{"arch": "tc_resnet", "model": "self-supervised audio encoder (BEST-RQ)", "dataset": "synthesised sound scenes: up to three everyday sounds over a background", "train_examples": 26041, "n_mels": 40, "hop_length": 160, "input": "mfcc", "win_length": 400, "codebook_size": 1024, "mask_prob": 0.08, "norm": "batchnorm", "activation": "relu", "drop_path": 0.1, "depths": [2, 4, 4], "kernel_size": 5, "stem": "single", "widths": [96, 144, 208], "init": "trunc_normal_002", "residual_init": "scaled_by_depth", "optimizer": "soap", "beta2": 0.99, "lr": 0.0027, "beta1": 0.95, "shampoo_beta": 0.99, "eps": 1e-08, "precondition_frequency": 50, "max_precond_dim": 1536, "merge_dims": true, "one_sided": false, "adamw_lr_other_params": 0.0007, "ema_decay": 0.999, "steps": 5500, "batch_size": 64, "epochs": 13.5, "lr_schedule": "cosine", "final_lr_fraction": 0, "warmup_steps": 1100, "weight_decay": 0.2, "adamw_weight_decay_other_params": 0}
Rows from block 2, named by matrix and row number. Rows with one number belong to one channel. Each number is 200 + 40 x the weight over its row's rms, rounded and kept within 0 to 999. All counts start at 0. After the name is the row's rms in percent of the matrix's.
# convs0: first width-5 conv, stride 2 (model.blocks.2.convs.0.weight, 144x96x5), inputs 36-44, a 5 kernel for each
# convs1: second width-5 conv (model.blocks.2.convs.1.weight, 144x144x5, transposed), outputs 36-44, a 5 kernel for each
convs0.57,093,218,202,180,247,181,165,217,225,284,219,166,232,157,169,245,135,214,288,214,238,239,166,232,212,184,185,180,190,228,233,195,149,184,117,226,216,167,219,186,150,234,138,206,205,186
convs1.57,103,230,225,218,152,185,222,158,202,188,191,119,218,189,259,236,207,227,185,154,142,238,291,167,159,227,210,185,176,210,210,335,214,212,225,216,232,216,226,207,218,247,211,186,202,149
convs0.58,105,140,266,245,237,136,140,237,143,231,216,191,195,217,201,258,214,170,201,233,227,224,224,157,200,187,232,291,164,207,244,255,203,177,198,233,192,177,134,221,183,217,166,244,267,202
convs1.58,104,201,221,205,217,191,190,212,162,204,224,196,135,201,203,180,178,167,241,205,250,224,197,161,256,197,187,134,220,141,204,229,173,134,175,203,195,173,114,163,190,234,288,131,247,196
convs0.59,108,213,176,113,203,248,297,168,198,211,245,193,199,197,156,207,126,191,224,191,179,184,168,192,182,193,218,198,163,319,113,201,165,149,264,206,194,306,182,141,188,109,160,182,277,147
convs1.59,095,160,243,221,292,213,234,217,256,241,153,164,169,200,197,198,218,229,171,153,126,168,205,211,161,189,217,235,160,169,223,195,181,221,218,234,203,197,191,155,230,168,170,242,260,190
convs0.60,096,161,181,237,181,148,93,182,244,184,217,253,213,99,200,231,219,210,180,157,143,204,203,287,206,184,211,213,262,224,171,247,213,118,216,161,230,270,202,206,116,175,257,170,254,294
convs1.60,095,145,183,155,257,203,201,215,214,170,177,181,290,167,212,195,193,242,187,169,185,171,160,209,241,198,207,260,172,142,193,194,195,209,184,162,241,154,190,190,203,213,217,228,192,184
convs0.61,127,228,197,215,133,195,111,224,172,233,239,198,190,167,261,206,78,260,208,155,301,243,191,164,171,168,221,145,207,212,190,202,253,191,224,223,183,277,169,294,206,249,253,164,172,236
convs1.61,105,150,152,200,229,131,223,199,263,237,261,215,176,261,138,195,200,131,162,188,269,112,171,208,197,206,321,287,187,188,136,200,160,119,223,210,278,185,135,240,298,175,181,202,156,218
convs0.62,103,193,210,215,194,154,195,169,214,250,207,174,170,194,159,208,208,168,219,198,144,159,207,190,195,253,204,277,135,147,210,232,202,147,223,122,228,175,144,195,164,168,149,155,237,203
convs1.62,101,179,227,212,237,106,215,188,214,174,246,162,212,236,171,150,223,188,257,221,227,201,281,163,186,159,170,195,263,153,210,180,160,229,198,194,187,122,189,183,200,260,163,196,209,258
convs0.63,103,157,270,182,172,297,151,229,153,136,201,174,175,255,257,217,241,267,277,178,152,225,246,166,218,185,224,178,260,224,139,205,278,231,187,184,138,243,215,142,249,241,272,198,207,173
convs1.63,100,191,257,134,240,191,198,182,265,184,189,223,195,190,153,207,183,228,175,197,210,208,162,201,155,211,169,192,127,259,309,216,177,163,151,207,152,109,177,202,130,183,247,189,256,175
convs0.64,099,187,187,243,129,189,210,210,136,236,206,163,241,181,230,118,292,180,140,160,158,242,215,209,183,182,179,199,165,147,198,135,226,197,189,201,191,215,210,234,255,217,193,192,267,181
convs1.64,098,221,181,280,311,208,200,208,159,226,152,179,231,161,203,241,215,193,151,174,203,286,175,169,176,210,228,163,180,256,219,215,184,257,212,176,195,212,167,224,216,145,217,224,272,203
convs0.65,102,182,170,175,218,252,176,220,228,201,197,236,171,224,181,199,205,186,210,250,243,233,144,260,140,179,234,138,136,188,268,162,150,226,183,229,246,227,232,222,180,160,234,194,181,230
convs1.65,104,207,142,170,194,198,203,165,158,151,216,219,228,240,192,250,203,213,171,169,181,242,192,190,248,165,264,269,224,160,163,163,130,181,185,266,236,161,93,248,174,228,196,238,163,193
convs0.66,094,222,159,241,189,205,207,271,236,268,185,233,212,224,85,219,179,273,150,241,266,205,194,227,221,160,174,196,206,192,179,243,188,181,198,227,195,183,151,165,270,172,202,218,139,218
convs1.66,100,216,124,117,244,234,242,138,178,183,174,201,190,200,186,165,81,213,166,231,173,249,198,246,157,174,219,203,177,161,197,209,232,137,238,202,245,189,197,166,204,201,236,123,179,172
convs0.67,089,170,165,181,230,204,190,217,194,212,182,196,164,253,208,198,252,189,173,220,191,195,241,270,205,165,232,183,268,120,202,201,208,182,205,213,150,174,195,237,259,248,188,231,237,233
convs1.67,096,187,204,168,194,144,181,217,189,185,104,137,197,265,196,247,176,173,198,229,158,180,185,219,171,183,293,196,171,190,226,216,228,202,218,210,236,134,252,235,250,185,202,147,260,196
convs0.68,094,265,182,226,145,183,232,192,210,260,239,178,294,151,192,195,263,195,193,210,226,260,184,206,199,143,241,229,220,207,162,229,225,174,196,158,259,164,244,200,222,110,184,212,241,174
convs1.68,098,164,183,203,227,157,171,175,172,159,198,241,268,222,130,195,168,220,215,209,166,232,211,213,164,211,237,222,194,238,246,194,264,225,271,240,209,162,160,231,175,210,235,137,266,242
convs0.69,095,219,204,197,268,183,168,215,157,201,209,145,198,271,229,209,206,259,196,175,235,153,173,242,213,214,169,216,243,126,293,241,256,269,277,248,270,209,186,164,195,225,192,274,89,226
convs1.69,107,199,189,260,199,215,214,212,187,100,243,226,192,195,201,197,153,215,193,226,223,165,128,201,205,209,280,141,160,253,190,216,158,246,258,243,164,232,206,110,158,253,167,220,176,147
convs0.70,113,212,170,157,220,150,244,187,168,219,228,209,187,200,214,172,225,209,168,129,183,188,211,228,202,153,184,208,175,301,214,205,225,147,224,256,247,124,250,232,142,191,277,186,112,267
convs1.70,102,220,204,194,201,202,201,231,202,287,242,214,280,269,193,162,187,245,146,172,251,206,178,216,172,132,217,282,271,184,183,173,168,221,197,185,188,174,242,205,195,139,224,251,128,256
convs0.71,099,139,211,170,178,196,195,190,206,296,272,185,141,155,232,287,220,318,122,203,168,160,166,162,245,202,181,159,147,92,227,205,200,256,184,205,203,156,198,220,188,239,221,191,197,271
convs1.71,099,202,240,202,194,184,240,142,247,240,218,183,206,138,224,168,161,204,214,147,246,199,219,220,167,163,172,255,208,150,193,94,152,187,241,200,199,260,164,224,186,228,156,184,157,234
convs0.72,101,166,342,166,210,160,199,282,191,163,176,209,157,150,166,209,203,165,251,233,209,169,264,160,184,241,241,212,200,226,202,160,190,243,225,182,160,128,227,235,237,175,177,213,255,190
convs1.72,099,178,185,201,212,188,168,217,269,222,226,220,143,190,150,177,204,267,226,219,191,210,209,151,250,213,230,213,256,248,222,231,215,179,206,208,171,245,221,206,177,168,190,206,219,182
convs0.73,111,130,258,150,149,215,235,163,327,226,189,138,125,191,225,198,170,142,176,267,269,183,248,203,223,156,206,142,194,154,262,229,180,176,231,227,210,141,149,175,248,203,267,184,245,183
convs1.73,103,154,262,233,232,227,124,166,264,136,184,159,201,153,313,209,162,199,190,160,180,234,255,245,180,193,159,181,205,229,176,191,213,248,178,121,180,151,176,265,211,198,159,178,192,195
convs0.74,101,189,272,181,176,198,174,176,221,165,186,129,210,238,140,162,239,245,161,254,213,216,235,165,188,171,275,188,199,191,132,187,150,201,178,209,190,196,257,254,192,259,229,238,253,137
convs1.74,097,256,220,234,216,316,223,229,193,249,198,262,135,169,129,215,186,221,267,252,161,188,177,233,178,191,242,230,140,214,251,174,290,210,176,196,222,188,247,178,226,155,173,228,245,167
convs0.75,109,183,239,108,122,233,232,176,207,235,215,175,231,253,215,109,131,160,220,193,242,169,284,212,189,190,206,290,168,210,175,132,159,197,173,210,196,112,204,131,191,144,180,199,227,211
convs1.75,103,150,159,148,205,171,195,194,261,248,258,168,262,254,214,200,227,167,168,253,227,219,231,228,214,182,147,201,265,279,221,142,216,203,158,195,171,199,219,159,218,218,246,190,201,197
convs0.76,084,235,260,226,175,170,199,207,189,143,199,200,155,197,135,269,153,232,167,264,220,165,235,216,235,273,274,209,201,179,196,158,197,217,196,212,238,195,176,277,185,237,137,263,265,231
convs1.76,095,260,342,203,172,209,238,249,205,181,202,258,185,232,122,245,214,199,209,208,223,233,197,167,217,187,218,226,214,198,195,236,181,219,217,175,275,243,145,177,195,203,198,141,190,200
convs0.77,136,227,181,232,211,164,176,205,196,163,186,210,222,211,121,186,206,292,133,240,171,132,195,238,225,202,200,168,180,248,196,155,174,178,149,221,215,197,89,289,221,191,140,217,138,272
convs1.77,111,234,171,194,193,93,240,214,171,218,246,159,206,165,198,198,142,225,153,159,244,147,193,202,131,180,134,189,221,100,186,242,230,214,229,171,236,189,106,177,228,243,215,278,266,257
convs0.78,121,224,221,183,152,177,183,176,211,199,199,263,214,133,232,199,270,194,174,150,225,266,256,248,211,162,294,172,203,154,188,220,252,196,136,164,176,159,197,209,147,263,244,151,210,230
convs1.78,106,165,232,213,217,195,195,211,263,208,217,196,120,184,269,189,189,193,180,192,182,176,263,254,224,166,189,175,206,183,221,169,193,155,242,201,263,215,142,177,194,142,138,178,217,149
convs0.79,106,136,271,203,192,147,181,143,151,190,264,209,181,253,156,178,205,167,180,206,193,220,150,148,167,212,225,201,221,261,227,190,254,223,197,166,189,238,217,147,190,183,253,222,108,230
convs1.79,099,165,259,164,173,199,173,252,211,176,358,225,152,203,234,219,185,174,131,207,226,192,176,137,226,192,127,200,160,182,191,144,196,240,232,130,119,187,226,161,139,209,175,181,193,181
convs0.80,092,166,198,203,160,223,175,195,215,156,191,228,235,190,172,147,171,212,195,238,200,280,276,202,235,138,255,248,200,201,200,267,255,138,159,219,157,178,201,189,201,211,159,223,195,249
convs1.80,100,154,192,172,200,286,215,181,221,145,226,258,209,202,168,213,178,222,221,201,222,141,147,178,216,219,171,163,267,206,167,238,171,88,229,271,253,240,226,222,160,289,272,164,159,147
convs0.81,092,183,157,172,207,211,209,176,219,174,198,141,271,139,194,204,172,244,192,70,211,176,221,216,182,185,132,251,246,118,198,110,212,261,180,231,186,186,174,171,175,186,207,196,240,194
convs1.81,095,160,216,152,235,174,133,128,146,186,188,237,250,183,175,135,264,204,161,184,270,204,190,125,140,156,231,141,137,244,142,180,178,207,235,150,190,154,177,244,185,212,176,201,182,219
convs0.82,103,225,159,137,242,215,121,205,168,271,250,182,186,227,152,245,221,228,133,196,206,163,135,196,267,267,235,183,114,239,189,169,205,228,250,253,224,293,104,162,208,226,212,159,241,243
convs1.82,098,182,200,208,207,154,240,185,171,162,171,197,203,204,258,266,196,244,201,219,222,141,234,272,282,195,249,182,159,171,258,198,195,129,186,211,139,216,295,290,173,206,263,144,181,237
convs0.83,094,213,216,150,228,275,228,186,251,196,178,182,164,199,246,153,168,266,162,146,172,200,232,173,130,241,128,151,284,202,161,264,127,197,173,153,196,302,165,204,202,194,211,217,230,150
convs1.83,097,227,200,175,227,217,151,208,229,133,180,189,250,181,213,250,232,212,143,265,166,299,187,158,229,217,239,164,191,206,208,245,204,199,186,173,219,244,211,212,246,194,177,238,180,193
convs0.84,104,197,174,221,154,168,132,147,251,230,181,251,207,226,178,206,233,80,249,210,237,181,241,279,195,190,234,263,256,119,141,181,340,219,182,146,212,150,194,203,165,221,145,224,186,196
convs1.84,103,241,227,224,226,140,201,240,175,176,223,206,181,124,152,175,225,223,176,248,195,234,212,164,218,186,174,160,275,210,239,223,167,194,159,217,152,155,207,200,229,172,212,174,170,159
convs0.85,093,226,188,192,196,197,289,150,215,181,227,174,124,228,179,113,197,308,209,335,192,232,199,230,166,188,306,248,207,128,192,155,203,170,301,218,177,244,248,268,182,248,236,258,166,218
convs1.85,095,207,195,238,204,228,176,226,209,181,144,200,202,194,194,206,213,196,264,208,210,222,233,146,214,299,208,184,201,214,219,224,222,189,202,162,242,216,125,202,207,235,167,199,181,206
convs0.86,108,179,247,126,147,240,155,252,199,204,232,210,215,239,195,210,279,256,208,166,211,270,223,122,208,185,232,215,181,137,228,250,207,181,190,228,198,271,164,227,219,251,253,199,162,194
convs1.86,102,259,225,211,177,162,226,212,146,184,240,196,217,189,157,204,261,217,223,160,216,197,196,205,221,248,188,212,262,257,189,148,103,151,157,192,165,185,214,198,206,227,189,209,181,261
convs0.87,097,209,114,145,208,138,228,212,210,206,248,215,163,215,196,211,166,195,278,201,252,125,174,251,231,235,253,192,286,238,149,175,269,171,332,195,256,106,188,199,180,189,135,253,193,195
convs1.87,100,199,249,174,202,170,220,180,187,265,181,149,243,256,181,214,259,181,169,195,212,187,187,154,230,218,171,219,186,175,194,190,129,229,224,148,237,216,139,140,207,256,233,152,96,190
convs0.88,095,188,210,173,139,221,163,207,219,175,241,207,204,198,248,173,222,192,209,199,218,203,200,243,168,155,208,208,208,257,208,154,206,214,230,200,228,148,186,235,208,217,166,219,211,141
convs1.88,095,223,197,164,235,228,99,211,183,235,236,176,147,194,197,148,209,211,191,194,159,151,245,189,201,172,196,215,236,158,110,209,209,135,278,263,132,192,215,213,223,170,230,101,195,217
convs0.89,111,112,180,232,282,246,225,259,203,184,180,260,263,183,169,143,268,110,199,191,239,188,248,148,233,222,112,236,263,227,157,201,193,178,229,158,189,185,203,223,160,161,211,179,238,209
convs1.89,101,159,232,221,174,172,161,181,189,170,231,189,179,193,187,186,161,205,219,216,164,175,172,224,138,225,142,191,168,275,124,216,218,169,229,224,143,185,210,218,234,192,222,240,206,220
convs0.90,096,192,202,213,236,166,244,213,211,195,213,284,260,201,228,212,116,254,141,231,237,255,134,156,209,182,223,225,200,250,211,116,146,192,153,228,212,186,220,162,163,192,312,212,183,211
convs1.90,107,210,178,195,170,142,184,243,177,170,192,209,178,224,239,258,183,113,266,162,178,188,242,188,199,226,211,243,174,237,197,180,161,53,213,216,255,181,208,164,148,157,220,185,137,150
convs0.91,113,190,240,225,135,183,191,186,210,244,167,193,135,201,229,216,207,160,245,117,216,229,233,202,244,219,278,193,224,177,149,114,170,213,214,182,184,201,220,208,145,137,243,271,161,180
convs1.91,101,193,182,184,196,205,225,202,185,158,220,174,219,211,158,169,202,249,260,158,191,215,227,228,116,189,199,203,194,201,200,237,190,265,168,164,176,170,266,189,199,222,209,180,187,194
convs0.92,109,157,191,278,221,175,216,188,270,227,206,206,187,269,158,242,220,151,166,262,199,173,255,236,193,159,200,256,199,176,180,190,267,186,182,209,148,215,212,206,174,219,149,239,257,145
convs1.92,104,189,235,184,132,161,242,214,242,220,146,174,172,189,180,252,226,218,211,220,190,202,154,205,245,191,167,198,208,151,177,188,216,109,161,120,220,188,211,157,164,206,247,167,138,169
convs0.93,090,204,176,184,140,163,212,250,237,289,124,157,188,189,271,241,228,211,144,194,114,193,192,202,181,207,187,151,210,145,200,188,187,186,184,186,207,149,221,245,219,233,216,129,206,162
convs1.93,101,200,175,139,235,204,211,212,195,256,201,150,191,251,184,212,138,159,214,202,245,173,126,320,222,215,299,204,124,131,182,139,178,196,234,145,139,111,212,96,181,158,220,241,212,186
convs0.94,098,184,267,170,239,209,245,333,202,218,173,184,185,242,194,211,141,169,102,223,196,210,264,222,165,222,160,169,283,203,170,239,162,172,186,125,296,257,166,179,180,221,225,227,217,240
convs1.94,095,217,209,175,206,239,157,244,203,273,117,247,236,184,185,252,206,242,241,189,185,273,244,199,112,250,176,164,120,251,162,224,199,188,136,199,151,236,286,198,274,187,224,194,200,164
convs0.95,108,195,217,165,219,172,172,200,139,171,215,174,211,170,205,199,190,222,214,188,200,199,205,207,213,194,155,226,226,301,215,197,204,180,195,250,197,266,194,162,164,208,153,223,167,259
convs1.95,103,204,207,201,200,116,229,142,221,171,206,159,163,175,249,163,152,196,127,211,200,182,214,192,184,234,219,301,336,247,131,230,177,180,181,245,165,142,153,169,177,261,242,170,171,212
convs0.96,101,184,190,182,236,153,170,203,193,235,221,162,224,105,266,226,140,222,192,126,233,205,230,217,143,160,223,216,132,281,221,235,196,185,222,211,194,201,192,183,185,177,179,113,265,199
convs1.96,095,246,199,252,274,170,205,203,229,157,251,203,262,209,223,256,183,245,190,254,201,213,162,246,241,219,212,203,237,251,189,102,190,207,268,211,197,209,248,226,219,186,217,276,194,222
convs0.97,114,200,104,182,260,169,121,276,256,89,200,226,111,232,229,173,210,192,175,281,190,237,246,221,183,182,196,192,278,187,226,189,193,232,193,223,239,214,208,179,162,170,205,240,179,162
convs1.97,099,194,235,185,194,217,211,249,149,138,193,205,250,167,157,203,196,190,246,224,180,168,220,186,266,236,237,229,230,178,206,175,216,243,218,204,172,210,140,116,176,182,191,275,187,256
convs0.98,129,198,247,178,176,184,201,167,145,252,196,230,154,167,263,208,235,163,248,228,146,177,175,199,259,204,154,265,199,257,146,171,222,228,166,185,197,223,211,157,230,167,219,154,259,161
convs1.98,105,228,159,158,152,181,189,212,234,264,216,228,206,220,212,232,181,92,205,155,221,201,189,302,225,165,192,207,199,102,200,288,176,182,189,201,190,167,122,166,235,214,173,225,258,176
convs0.99,096,214,191,124,216,211,215,146,262,182,217,199,131,184,213,211,191,295,189,164,202,163,155,209,174,168,189,299,183,164,137,208,204,214,197,220,235,172,184,218,175,284,221,242,240,221
convs1.99,094,157,236,189,257,272,248,189,206,202,193,191,206,261,148,146,191,188,199,158,306,240,204,181,247,195,103,165,214,271,189,158,197,198,200,219,187,165,257,147,158,214,218,195,170,213
convs0.100,095,222,153,179,204,211,185,141,184,210,225,228,351,165,198,257,134,171,190,266,215,207,182,246,235,261,181,160,158,235,215,234,183,133,161,224,231,191,180,218,169,154,207,174,286,243
convs1.100,097,119,168,254,135,185,182,215,189,237,172,165,167,250,267,120,158,146,200,182,194,184,193,199,184,209,128,173,165,246,158,158,130,189,228,281,173,203,204,136,168,180,203,169,221,202
convs0.101,090,196,219,164,155,245,198,157,195,248,224,210,229,134,157,196,202,218,168,307,223,194,190,203,187,135,197,194,258,207,237,188,197,168,193,215,224,208,175,168,170,186,135,228,183,275
convs1.101,097,170,200,198,188,234,174,207,256,194,199,220,214,216,217,205,224,147,240,248,197,218,155,195,228,217,167,148,230,202,172,217,194,164,221,213,255,186,196,181,164,187,153,157,220,208
convs0.102,091,132,165,138,208,300,261,216,126,255,204,236,289,216,188,218,218,187,163,152,205,169,196,165,214,187,198,248,181,197,185,258,316,188,290,172,294,243,189,248,183,171,150,180,184,186
convs1.102,097,188,209,237,278,171,174,216,173,193,184,184,169,168,241,188,280,205,177,222,254,234,160,262,140,173,149,179,197,256,171,178,183,166,186,223,135,222,305,182,170,174,189,209,277,236
convs0.103,113,160,251,223,67,238,118,222,139,250,247,223,203,164,360,200,280,182,191,188,180,164,212,175,251,217,156,328,217,158,197,173,237,290,183,182,191,207,183,241,216,216,154,210,159,223
convs1.103,106,172,206,245,193,213,201,218,207,171,180,165,154,243,190,203,233,177,150,223,217,199,301,178,108,198,201,188,189,161,145,180,217,193,202,185,172,202,210,174,195,192,227,186,138,195
convs0.104,101,249,229,210,292,253,271,254,153,194,181,195,246,147,170,189,184,176,156,250,204,156,169,232,219,194,200,277,137,177,184,206,151,210,164,194,198,169,334,238,154,245,164,194,235,220
convs1.104,101,168,201,209,180,210,276,186,197,187,203,246,225,171,147,180,134,194,188,234,190,198,190,217,202,191,224,174,265,226,277,196,229,104,130,192,246,205,142,191,182,163,140,212,229,253
convs0.105,112,192,177,256,219,231,218,212,151,148,246,191,225,197,206,194,220,174,268,259,166,243,118,203,136,126,243,202,213,149,167,257,268,168,220,134,207,276,187,211,211,132,316,152,162,201
convs1.105,108,215,218,207,166,164,173,216,188,205,199,177,176,234,252,247,235,167,204,174,217,171,210,128,204,237,238,228,207,209,143,161,135,164,158,158,215,216,154,188,208,209,238,198,231,206
convs0.106,087,198,115,223,194,195,191,184,162,251,282,186,214,120,204,193,202,275,215,263,160,196,165,234,173,164,211,169,184,231,258,164,248,171,217,158,203,188,172,170,222,162,236,240,251,221
convs1.106,092,77,181,163,217,235,190,203,158,145,214,179,237,133,73,179,129,154,226,246,244,212,187,154,196,217,198,183,210,215,239,210,159,169,221,248,266,167,242,139,177,201,228,136,271,191
convs0.107,092,135,88,243,139,232,185,113,237,226,193,180,274,190,225,203,149,96,182,174,218,244,180,246,188,182,166,223,275,276,155,196,219,180,190,198,261,210,178,236,226,240,153,146,159,245
convs1.107,100,169,237,234,229,243,205,191,222,264,214,189,187,117,144,116,168,193,147,170,263,180,240,150,149,236,215,165,156,207,169,176,239,140,150,267,190,198,275,230,185,163,153,193,228,269
convs0.108,088,196,212,173,217,168,176,194,213,225,210,237,199,128,254,303,217,247,249,197,191,282,254,226,188,203,183,189,200,135,159,237,185,206,215,169,212,162,175,151,222,227,189,146,176,179
convs1.108,102,222,169,202,139,193,180,186,200,163,209,199,145,170,216,181,199,202,257,191,172,231,261,127,165,210,214,158,234,232,158,211,187,251,180,138,194,225,230,240,190,137,165,267,149,201
convs0.109,086,153,144,197,150,204,213,231,142,211,235,225,210,248,239,239,203,225,235,151,156,122,198,255,126,142,187,207,167,145,205,105,166,181,167,168,212,191,251,137,179,199,197,139,119,226
convs1.109,098,191,198,224,201,230,176,248,219,223,141,172,233,213,256,110,175,191,209,232,213,242,239,194,183,184,275,214,182,178,156,182,240,190,193,187,203,232,214,181,154,191,192,220,244,131
convs0.110,085,183,222,192,209,194,222,209,236,247,167,176,189,180,187,117,246,187,160,195,188,158,221,225,223,228,284,206,152,169,175,315,192,126,252,167,243,184,248,202,163,200,201,166,269,275
convs1.110,097,259,290,223,166,164,239,170,183,240,227,206,233,198,173,199,218,202,165,222,250,242,172,164,212,211,205,188,184,190,198,237,187,236,253,200,232,226,165,172,224,215,188,204,235,168
convs0.111,103,182,208,227,236,146,209,138,126,210,243,194,172,211,155,235,166,235,264,232,131,220,155,166,209,147,187,276,174,221,215,236,125,153,266,188,168,228,209,100,244,181,285,175,180,173
convs1.111,098,190,233,185,189,183,127,159,206,208,221,144,176,172,264,230,197,182,122,217,249,234,193,202,182,178,136,216,197,200,193,180,198,231,189,159,198,243,178,177,137,274,166,191,194,173
convs0.112,110,217,217,133,200,224,223,167,144,234,256,167,197,128,140,267,152,273,230,194,232,184,237,208,214,218,158,290,185,208,198,252,158,148,203,234,195,233,217,193,209,195,196,244,212,226
convs1.112,096,215,208,271,185,244,194,276,211,183,231,205,225,230,238,204,170,118,223,197,163,105,186,148,205,204,220,202,258,181,195,149,208,185,166,203,211,211,180,211,217,195,279,237,222,193
convs0.113,097,178,167,152,261,211,94,206,252,264,230,210,166,260,169,210,193,268,200,242,224,240,187,229,168,224,204,173,158,153,205,230,159,270,125,225,197,234,205,188,209,213,173,251,182,241
convs1.113,105,174,173,172,200,191,177,147,223,173,211,202,186,196,199,228,200,242,224,194,117,160,203,303,193,249,219,192,253,229,269,184,206,187,175,193,217,193,204,189,192,210,200,209,159,171
convs0.114,096,228,197,203,108,186,202,179,255,271,278,145,260,177,239,167,242,156,190,134,288,218,217,208,255,145,166,164,244,258,157,223,205,214,149,141,215,170,219,208,235,251,219,214,275,161
convs1.114,098,185,150,188,140,189,198,212,168,263,192,181,230,239,202,225,257,199,206,247,207,152,182,192,231,188,154,215,202,211,215,231,209,131,162,191,219,184,298,272,140,172,145,264,226,121
convs0.115,114,205,158,272,194,265,263,119,248,230,211,184,113,200,227,208,204,236,220,180,230,185,219,190,210,215,189,209,231,196,184,185,146,269,209,170,132,213,288,187,146,211,133,146,245,193
convs1.115,112,187,196,162,212,202,190,161,133,266,209,186,225,151,235,200,244,209,211,190,213,168,197,172,220,222,123,162,241,224,138,220,214,130,178,170,169,260,143,175,189,164,307,246,231,190
convs0.116,091,126,144,141,184,192,185,203,205,249,223,223,224,191,178,159,208,205,166,161,250,215,73,220,167,181,252,218,174,193,180,236,254,238,128,243,222,182,224,223,283,213,183,208,248,285
convs1.116,096,236,167,251,190,168,167,189,210,133,288,163,245,231,294,219,130,173,179,172,222,206,215,237,132,220,125,175,214,164,215,195,214,204,169,187,247,66,209,202,183,182,236,230,79,214
convs0.117,094,232,249,174,247,208,224,201,226,254,154,205,230,196,159,147,143,117,135,247,233,204,193,201,247,251,165,238,167,259,174,200,224,153,187,197,238,182,208,171,256,216,211,219,267,149
convs1.117,103,158,215,212,193,223,212,250,159,257,159,216,212,250,198,182,259,195,240,188,175,210,228,167,158,194,274,228,270,184,160,188,162,142,188,228,243,159,168,214,264,145,225,208,204,177
convs0.118,087,229,149,247,161,154,179,242,232,170,242,206,132,175,171,175,193,252,179,235,172,219,229,212,155,232,185,161,210,166,232,218,138,247,76,221,228,147,200,127,103,179,138,140,151,265
convs1.118,096,154,139,196,243,197,208,182,201,184,130,188,292,217,221,179,109,191,246,210,213,215,196,229,285,214,220,150,209,157,197,210,203,255,207,231,238,237,253,180,140,201,273,178,187,139
convs0.119,090,230,117,91,230,172,254,219,228,191,191,147,205,245,203,171,159,233,166,268,204,203,167,160,181,205,161,177,138,197,277,222,270,160,205,162,240,207,162,171,198,219,137,249,135,172
convs1.119,094,188,179,156,220,171,207,126,195,172,186,177,240,221,193,202,224,108,166,212,229,156,186,235,214,145,194,161,228,218,114,199,218,223,130,171,173,153,141,218,175,183,165,224,168,261
convs0.120,089,207,198,169,197,244,257,216,239,173,169,188,181,170,229,203,206,183,151,148,250,215,224,241,153,196,213,244,218,165,92,224,214,196,226,151,167,178,185,152,163,230,178,212,166,214
convs1.120,106,219,138,212,286,186,255,256,228,137,216,253,185,175,181,273,166,232,223,209,143,198,230,163,158,171,239,223,238,208,202,210,320,158,229,160,171,199,192,218,190,211,188,232,205,187
convs0.121,101,233,198,201,148,182,220,203,251,205,164,204,139,232,289,251,206,218,132,169,183,178,226,224,171,218,240,181,215,236,141,157,205,155,204,202,183,178,205,186,240,203,276,221,210,154
convs1.121,098,140,212,134,179,217,185,213,203,270,159,171,161,241,182,171,175,154,182,243,206,160,232,189,149,126,145,197,214,231,236,200,167,157,246,163,227,268,170,219,232,148,122,281,215,293
convs0.122,101,136,210,149,168,239,158,206,204,163,203,147,253,226,238,228,182,188,221,142,167,162,170,191,280,251,200,173,262,218,209,236,169,224,211,129,211,203,163,236,240,219,317,241,126,212
convs1.122,100,215,229,120,254,248,141,225,190,210,255,183,234,177,156,178,238,165,236,214,221,245,209,202,260,228,165,195,196,161,142,258,49,198,126,153,193,181,214,215,233,201,167,213,246,222
convs0.123,094,178,193,278,132,242,226,158,201,166,259,193,272,205,167,212,199,180,180,207,139,226,187,242,207,145,212,224,216,168,205,223,282,198,234,152,189,218,148,193,227,228,180,105,210,214
convs1.123,101,168,169,216,239,200,181,359,236,142,243,182,196,215,258,190,247,220,162,197,162,222,195,203,194,202,162,235,155,140,192,194,175,166,173,229,203,177,237,258,233,190,215,237,215,222
convs0.124,101,210,242,182,187,181,197,177,168,171,172,190,131,274,178,222,209,199,219,232,177,167,188,228,218,230,207,218,191,199,171,219,185,210,179,179,172,235,236,197,159,224,148,149,253,234
convs1.124,093,231,213,148,205,165,279,170,145,191,257,221,196,223,226,219,216,217,212,156,156,157,212,171,243,200,157,156,193,216,181,174,178,198,154,219,113,260,164,121,213,123,89,216,235,240
convs0.125,078,201,149,156,124,192,184,147,202,235,199,145,250,143,189,171,208,122,133,138,248,200,164,193,124,182,190,146,196,194,223,209,216,204,204,177,246,155,188,259,197,184,163,237,155,163
convs1.125,097,143,204,223,174,260,121,213,228,176,215,155,197,206,221,219,202,181,154,220,217,157,197,170,212,194,198,201,201,187,155,194,245,227,156,193,226,240,178,237,167,246,198,227,282,164
convs0.126,099,202,187,166,218,187,270,226,246,182,208,179,166,241,144,237,170,234,211,186,232,201,196,272,205,188,210,240,197,223,211,202,190,164,186,273,243,163,235,147,210,257,194,219,216,162
convs1.126,100,271,224,189,255,197,128,294,209,189,174,125,144,215,222,257,220,116,91,209,197,165,185,173,218,193,200,121,217,210,216,174,212,228,234,179,212,201,176,195,198,208,240,187,237,199